config.toml
model = "waveform denoising autoencoder"
bottleneck = "denoising"
decoder_activation = "snake"
nesterov = true
adamw_lr_other_params = 0.0017
steps = 18300
batch_size = 64
final_lr_fraction = 0
Rows from block 0 of the decoder of a small waveform denoising autoencoder, named by matrix and row number. Rows with one number belong to one channel. Each number is 200 + 20 x the weight over its row's rms, rounded and kept within 0 to 999. All counts start at 0.
After each channel's rows are labels from the 100 clips, of 14976, where the channel reaches its highest value: "loudest band" is the band of the loudest frequency at the time of the peak; "responds to" is what is common among them. Only what is clearly more common there than usual is listed. The data: strings of digits, spoken by a formant synthesiser in many voices. In brackets: how many of the 100.
# convs0: first width-7 conv (decoder.mid.0.convs.0.weight, 192x192x7, each kernel summed), inputs 0-95
# convs1: second width-7 conv (decoder.mid.0.convs.1.weight, 192x192x7, transposed, each kernel summed), outputs 0-95

convs0.67,192,237,179,180,205,202,223,225,229,186,169,209,207,206,209,214,175,184,183,193,234,205,190,180,183,194,188,203,175,178,224,264,215,220,206,211,184,232,217,218,202,207,190,214,192,217,226,198,195,146,201,216,208,233,186,207,220,209,191,206,239,190,222,214,205,217,196,182,188,167,178,169,204,201,207,206,211,200,196,234,204,211,195,218,231,189,197,211,191,205,214,213,222,234,166,196
convs1.67,191,189,216,198,216,203,160,210,215,204,182,154,191,211,195,176,178,190,232,185,181,203,176,219,192,202,184,186,192,203,200,173,183,223,262,153,175,173,226,179,190,224,189,197,195,183,190,204,211,207,195,192,208,195,187,224,202,224,189,186,189,187,165,184,245,200,209,195,167,218,217,206,214,188,206,147,170,212,177,211,204,251,182,211,182,226,190,188,174,218,214,195,191,191,195,213
loudest band: 2000 to 4000 Hz (44)
responds to: whispered (52)

convs0.88,191,197,171,216,187,192,191,221,167,228,214,170,199,227,192,187,189,198,191,191,221,184,191,220,220,255,203,190,208,229,199,200,194,213,187,219,206,205,208,222,207,170,238,186,159,195,167,230,206,223,165,217,188,164,185,208,186,203,222,196,192,175,211,164,239,191,167,191,227,205,213,204,213,207,175,209,223,216,192,218,196,189,223,198,164,217,185,197,218,233,229,183,214,189,175,210
convs1.88,186,221,192,222,217,192,163,181,178,227,195,179,180,212,219,226,221,176,176,200,209,180,222,212,208,219,177,206,201,193,211,206,195,204,220,191,182,222,233,208,192,229,178,215,203,213,163,223,222,169,189,176,216,176,219,226,238,196,182,214,193,193,199,217,194,202,208,210,214,219,194,216,187,201,212,206,168,171,193,232,210,216,188,219,161,233,232,214,152,197,190,218,217,208,180,193
loudest band: 500 to 1000 Hz (45)
responds to: "six" (53); rumble (31); first digit: six (27)

convs0.131,204,211,210,215,204,183,207,162,233,216,225,181,203,236,231,176,186,209,193,199,243,206,233,206,168,212,191,207,217,226,190,218,170,237,210,199,251,201,210,210,210,201,190,194,191,225,236,229,217,220,223,214,173,230,168,204,202,189,206,199,125,215,210,209,180,229,217,217,200,192,206,201,192,238,230,239,207,201,206,224,200,194,204,224,211,190,226,194,196,211,219,220,203,182,205,208
convs1.131,192,196,195,229,211,214,197,206,195,207,181,172,222,197,209,226,197,240,211,205,161,200,214,198,195,189,178,199,188,195,194,211,192,189,205,192,172,179,205,212,199,202,170,209,197,155,179,185,194,169,208,216,242,193,192,183,217,228,210,217,193,181,206,241,234,176,220,197,214,240,159,180,204,212,203,177,202,224,232,200,195,178,186,203,221,174,208,213,216,187,205,190,201,189,220,219
loudest band: 500 to 1000 Hz (35)
responds to: white noise (39); pink noise (29)

convs0.128,199,121,198,206,173,184,211,156,183,191,235,197,185,202,160,198,199,199,230,227,212,197,224,201,221,209,198,205,182,218,200,166,200,204,207,185,203,224,178,217,214,209,182,204,220,208,225,185,183,186,212,184,217,181,221,187,182,219,184,193,172,175,214,202,202,206,193,210,202,200,144,235,191,207,194,189,188,196,156,212,209,220,210,196,184,219,234,207,206,177,242,197,236,197,174,191
convs1.128,186,200,231,185,198,219,196,169,178,211,189,198,200,215,210,196,216,205,170,183,195,211,190,202,194,236,176,209,179,183,196,175,178,210,222,152,158,199,235,189,210,205,220,179,215,211,176,192,199,216,199,211,206,189,222,187,175,192,177,251,188,177,180,183,164,217,188,226,166,194,209,164,236,214,209,213,219,188,200,220,178,201,192,243,184,220,189,243,179,193,184,214,209,194,175,190
loudest band: 500 to 1000 Hz (51)
responds to: rumble (48)

convs0.30,189,177,213,189,211,202,224,189,198,196,214,185,241,219,192,195,217,195,229,211,160,180,194,217,205,201,249,200,198,175,189,188,181,210,202,178,213,193,175,224,189,209,205,200,196,233,211,196,205,188,194,188,226,155,197,186,206,210,192,223,173,185,232,176,129,196,197,180,187,186,169,207,189,185,182,182,189,204,180,164,204,190,197,202,167,191,192,206,185,205,222,147,160,183,188,202
convs1.30,183,161,198,222,219,197,208,187,221,198,207,201,167,241,191,235,191,211,187,228,200,208,170,185,202,197,198,220,207,188,199,182,187,202,186,190,191,209,175,172,217,197,197,205,209,240,221,223,213,221,216,227,183,206,212,245,203,209,204,225,185,234,206,254,203,208,173,174,194,223,210,171,206,201,219,212,229,192,165,167,162,177,175,189,204,210,223,214,197,206,241,209,200,157,191,189
loudest band: 500 to 1000 Hz (82)
responds to: mains hum (41)

convs0.110,162,254,223,192,211,194,195,181,209,177,169,198,222,189,174,199,200,212,201,179,193,172,185,188,178,183,170,209,210,200,196,192,222,181,203,192,175,217,171,209,197,205,197,182,183,239,211,251,189,196,196,172,165,188,172,173,213,210,211,224,208,187,195,210,188,208,234,171,215,168,217,225,219,188,194,166,196,201,172,163,202,235,217,180,178,243,228,203,198,184,239,191,191,144,175,204
convs1.110,215,234,225,166,183,201,230,182,220,207,203,183,202,176,224,203,221,142,205,205,198,196,236,199,212,182,179,188,208,192,151,199,214,192,192,195,210,208,207,234,171,216,215,192,206,195,210,194,194,189,167,171,197,196,178,180,187,161,183,204,185,166,183,177,199,191,200,160,186,199,190,220,193,186,207,218,208,195,259,163,204,233,210,201,226,207,241,235,234,188,175,198,201,211,214,216
loudest band: 500 to 1000 Hz (95)
responds to: quiet level (83); "one" (58); "four" (53); first digit: one (38)

convs0.70,190,221,174,183,219,194,206,239,202,194,198,219,198,182,163,167,199,196,217,189,203,221,167,208,225,203,218,219,183,245,214,225,197,222,216,196,190,216,226,212,243,201,201,159,162,221,244,209,218,197,196,206,184,244,195,182,211,200,175,168,257,198,190,217,187,199,200,179,147,203,216,195,183,203,195,200,221,210,181,186,193,187,191,201,194,184,188,221,205,177,191,185,191,196,164,201
convs1.70,186,215,218,192,167,219,171,188,183,205,189,179,199,183,229,189,219,190,199,199,212,210,227,216,189,214,189,162,152,186,210,177,174,185,204,189,198,202,216,197,165,193,190,207,204,224,184,215,222,229,226,199,226,212,186,235,213,242,219,237,203,206,212,202,198,205,197,176,197,202,209,206,228,200,168,225,195,227,173,190,179,282,211,176,238,192,194,189,202,181,212,206,220,178,201,205
loudest band: 4000 to 8000 Hz (43); 2000 to 4000 Hz (41)
responds to: white noise (57); thin (high-pass) (39); whispered (33); first digit: eight (28)

convs0.18,191,232,202,192,200,227,234,227,186,198,198,232,195,180,211,217,185,202,183,178,200,197,217,226,207,212,186,202,210,223,216,228,213,218,182,193,197,133,199,211,201,210,202,231,198,192,213,170,189,165,212,163,199,177,202,218,198,196,214,199,201,214,185,144,209,212,208,239,235,167,211,195,228,192,245,186,201,208,206,217,188,215,195,238,173,211,229,209,205,212,194,222,222,139,186,201
convs1.18,186,180,219,234,201,206,166,213,206,205,227,179,205,200,207,205,149,192,227,206,195,201,191,247,195,191,221,177,181,222,200,206,202,209,212,191,199,151,205,179,191,197,187,200,205,173,210,240,168,209,211,166,185,168,231,175,175,190,189,202,195,176,184,250,186,192,200,187,196,147,200,169,183,216,183,206,202,201,211,186,190,220,186,256,201,176,202,195,212,187,233,165,189,217,198,160
loudest band: 4000 to 8000 Hz (44)
responds to: pink noise (49); white noise (45)

convs0.149,232,215,220,192,185,206,196,222,198,227,214,208,157,218,177,201,182,185,210,169,182,177,192,203,191,203,199,198,191,227,233,196,186,196,206,216,210,208,215,201,184,201,202,180,200,177,201,208,209,171,178,170,176,149,192,182,210,193,172,163,201,216,183,190,227,203,213,190,191,190,187,186,199,209,203,178,193,191,227,216,195,211,165,188,190,214,212,207,217,202,212,215,202,196,166,210
convs1.149,202,219,224,199,231,206,154,208,190,191,163,206,244,174,238,215,209,179,193,191,209,191,210,231,196,188,229,210,180,191,249,192,222,182,221,206,190,237,203,181,174,181,202,228,227,214,174,204,210,186,190,201,209,222,190,181,210,199,174,234,205,162,205,200,220,185,192,207,208,194,202,194,166,204,208,196,177,195,236,188,199,238,210,199,219,211,212,220,190,197,187,169,165,183,182,204
loudest band: 2000 to 4000 Hz (48)
responds to: "six" (66); first digit: six (45); first digit: seven (33)

convs0.112,182,192,179,160,180,195,199,203,191,198,202,188,171,203,206,191,176,195,205,189,152,192,191,217,196,205,205,216,194,201,211,206,195,176,199,203,218,209,194,207,199,200,208,174,195,213,233,221,229,177,218,202,216,150,212,180,189,189,234,204,282,211,208,202,221,204,201,226,236,169,223,221,200,198,185,195,252,187,195,216,188,201,197,209,229,169,185,197,220,179,223,213,222,182,223,216
convs1.112,211,193,176,191,191,206,202,186,193,173,190,195,189,185,156,191,182,220,192,218,198,183,218,189,176,190,221,169,195,169,226,200,197,227,202,202,178,183,184,186,207,201,187,231,216,239,190,168,183,219,161,201,175,214,166,186,200,183,195,187,198,189,205,197,183,193,211,206,180,199,185,204,200,206,190,193,189,240,174,187,250,236,193,161,130,197,234,214,225,225,181,222,194,211,193,217
loudest band: 2000 to 4000 Hz (35)
responds to: quiet level (78); reverberation (64); "three" (56); whispered (31)

convs0.106,196,220,189,181,229,200,199,200,195,238,149,221,182,187,220,203,213,176,201,195,223,211,187,187,195,208,192,191,200,199,198,169,179,210,220,225,205,219,173,196,202,198,200,213,209,162,173,240,208,156,194,219,197,179,212,178,157,217,159,172,219,178,217,210,182,170,211,201,235,181,214,179,209,231,182,159,213,178,200,231,175,226,170,214,195,179,205,200,203,213,172,219,188,180,183,192
convs1.106,215,189,198,210,197,165,212,210,206,195,197,208,198,186,150,208,180,191,212,217,216,190,190,168,218,205,172,217,181,204,205,178,204,211,191,188,183,155,183,209,203,235,214,216,182,187,210,203,206,190,179,213,166,216,189,177,203,160,205,181,226,222,199,184,250,207,203,218,180,185,168,206,170,192,208,180,187,220,172,181,200,203,201,199,187,198,237,220,186,190,226,173,195,224,185,210
loudest band: 2000 to 4000 Hz (39)
responds to: whispered (63); "zero" (53); first digit: zero (33); thin (high-pass) (30)

convs0.48,155,198,199,229,216,185,187,189,201,181,197,205,240,212,182,200,177,200,167,214,194,197,185,222,221,207,210,184,188,203,153,219,221,180,160,183,215,200,203,207,188,191,204,185,207,199,176,198,234,207,188,189,206,183,186,187,159,229,202,219,205,203,201,174,184,189,206,190,215,215,226,216,198,213,194,154,190,200,188,187,190,212,216,181,217,228,176,187,196,187,222,185,210,231,216,211
convs1.48,210,220,184,182,184,189,190,229,182,236,204,197,215,193,256,207,214,198,178,211,225,218,247,234,210,172,198,242,199,195,203,214,192,189,236,210,197,215,201,220,189,221,203,206,187,161,205,201,234,217,210,201,199,224,203,221,200,187,195,170,196,192,212,213,234,188,165,167,188,223,201,186,157,195,194,222,197,193,151,212,201,209,194,208,176,199,226,199,214,219,196,236,226,191,230,201
loudest band: 500 to 1000 Hz (95)
responds to: "one" (82); first digit: one (64); last digit: one (31)

convs0.129,184,157,175,188,186,186,196,196,213,182,224,188,160,175,160,197,197,195,190,163,175,184,190,207,193,197,172,181,220,180,195,184,220,165,212,176,159,186,172,206,191,201,198,182,215,192,209,159,203,188,211,187,171,209,174,204,217,193,186,194,152,200,196,151,191,205,173,201,202,214,178,213,214,197,235,191,191,200,212,210,194,195,188,220,186,218,211,188,200,203,201,221,233,191,192,243
convs1.129,195,183,215,213,197,188,211,200,190,225,195,196,193,194,182,215,164,220,225,221,205,237,183,193,225,192,199,202,156,204,191,208,217,211,193,208,172,244,219,199,187,211,192,189,185,191,179,197,191,206,201,182,208,186,203,227,201,204,200,199,233,205,197,218,221,227,187,219,200,169,236,229,192,190,169,206,151,183,170,191,149,176,194,202,213,182,171,208,214,196,212,206,173,163,207,206
loudest band: 2000 to 4000 Hz (43)
responds to: "six" (70); first digit: six (39)

convs0.188,207,172,208,217,198,249,190,206,201,195,223,205,205,215,215,192,204,193,211,213,203,200,209,223,207,214,183,210,185,179,177,197,199,191,203,196,210,211,190,189,170,207,179,195,209,202,219,203,207,208,231,221,197,217,192,181,190,214,207,199,179,202,152,174,193,218,194,204,179,161,131,171,210,226,177,217,213,189,242,206,212,173,202,227,212,228,228,187,207,226,211,204,196,217,174,207
convs1.188,203,195,214,169,206,198,238,158,176,206,198,194,208,203,166,200,181,181,230,156,160,194,192,184,155,226,195,175,214,189,215,179,183,206,217,211,153,242,193,188,201,241,207,183,226,170,190,180,190,219,183,214,200,207,208,216,199,246,203,212,225,187,180,223,188,178,182,193,203,221,210,212,211,202,196,167,216,224,197,202,241,178,204,191,169,163,205,200,216,199,223,170,191,191,173,193
loudest band: 500 to 1000 Hz (33)
responds to: reverberation (90); number of digits: 5 (61); thin (high-pass) (28); clipping (27)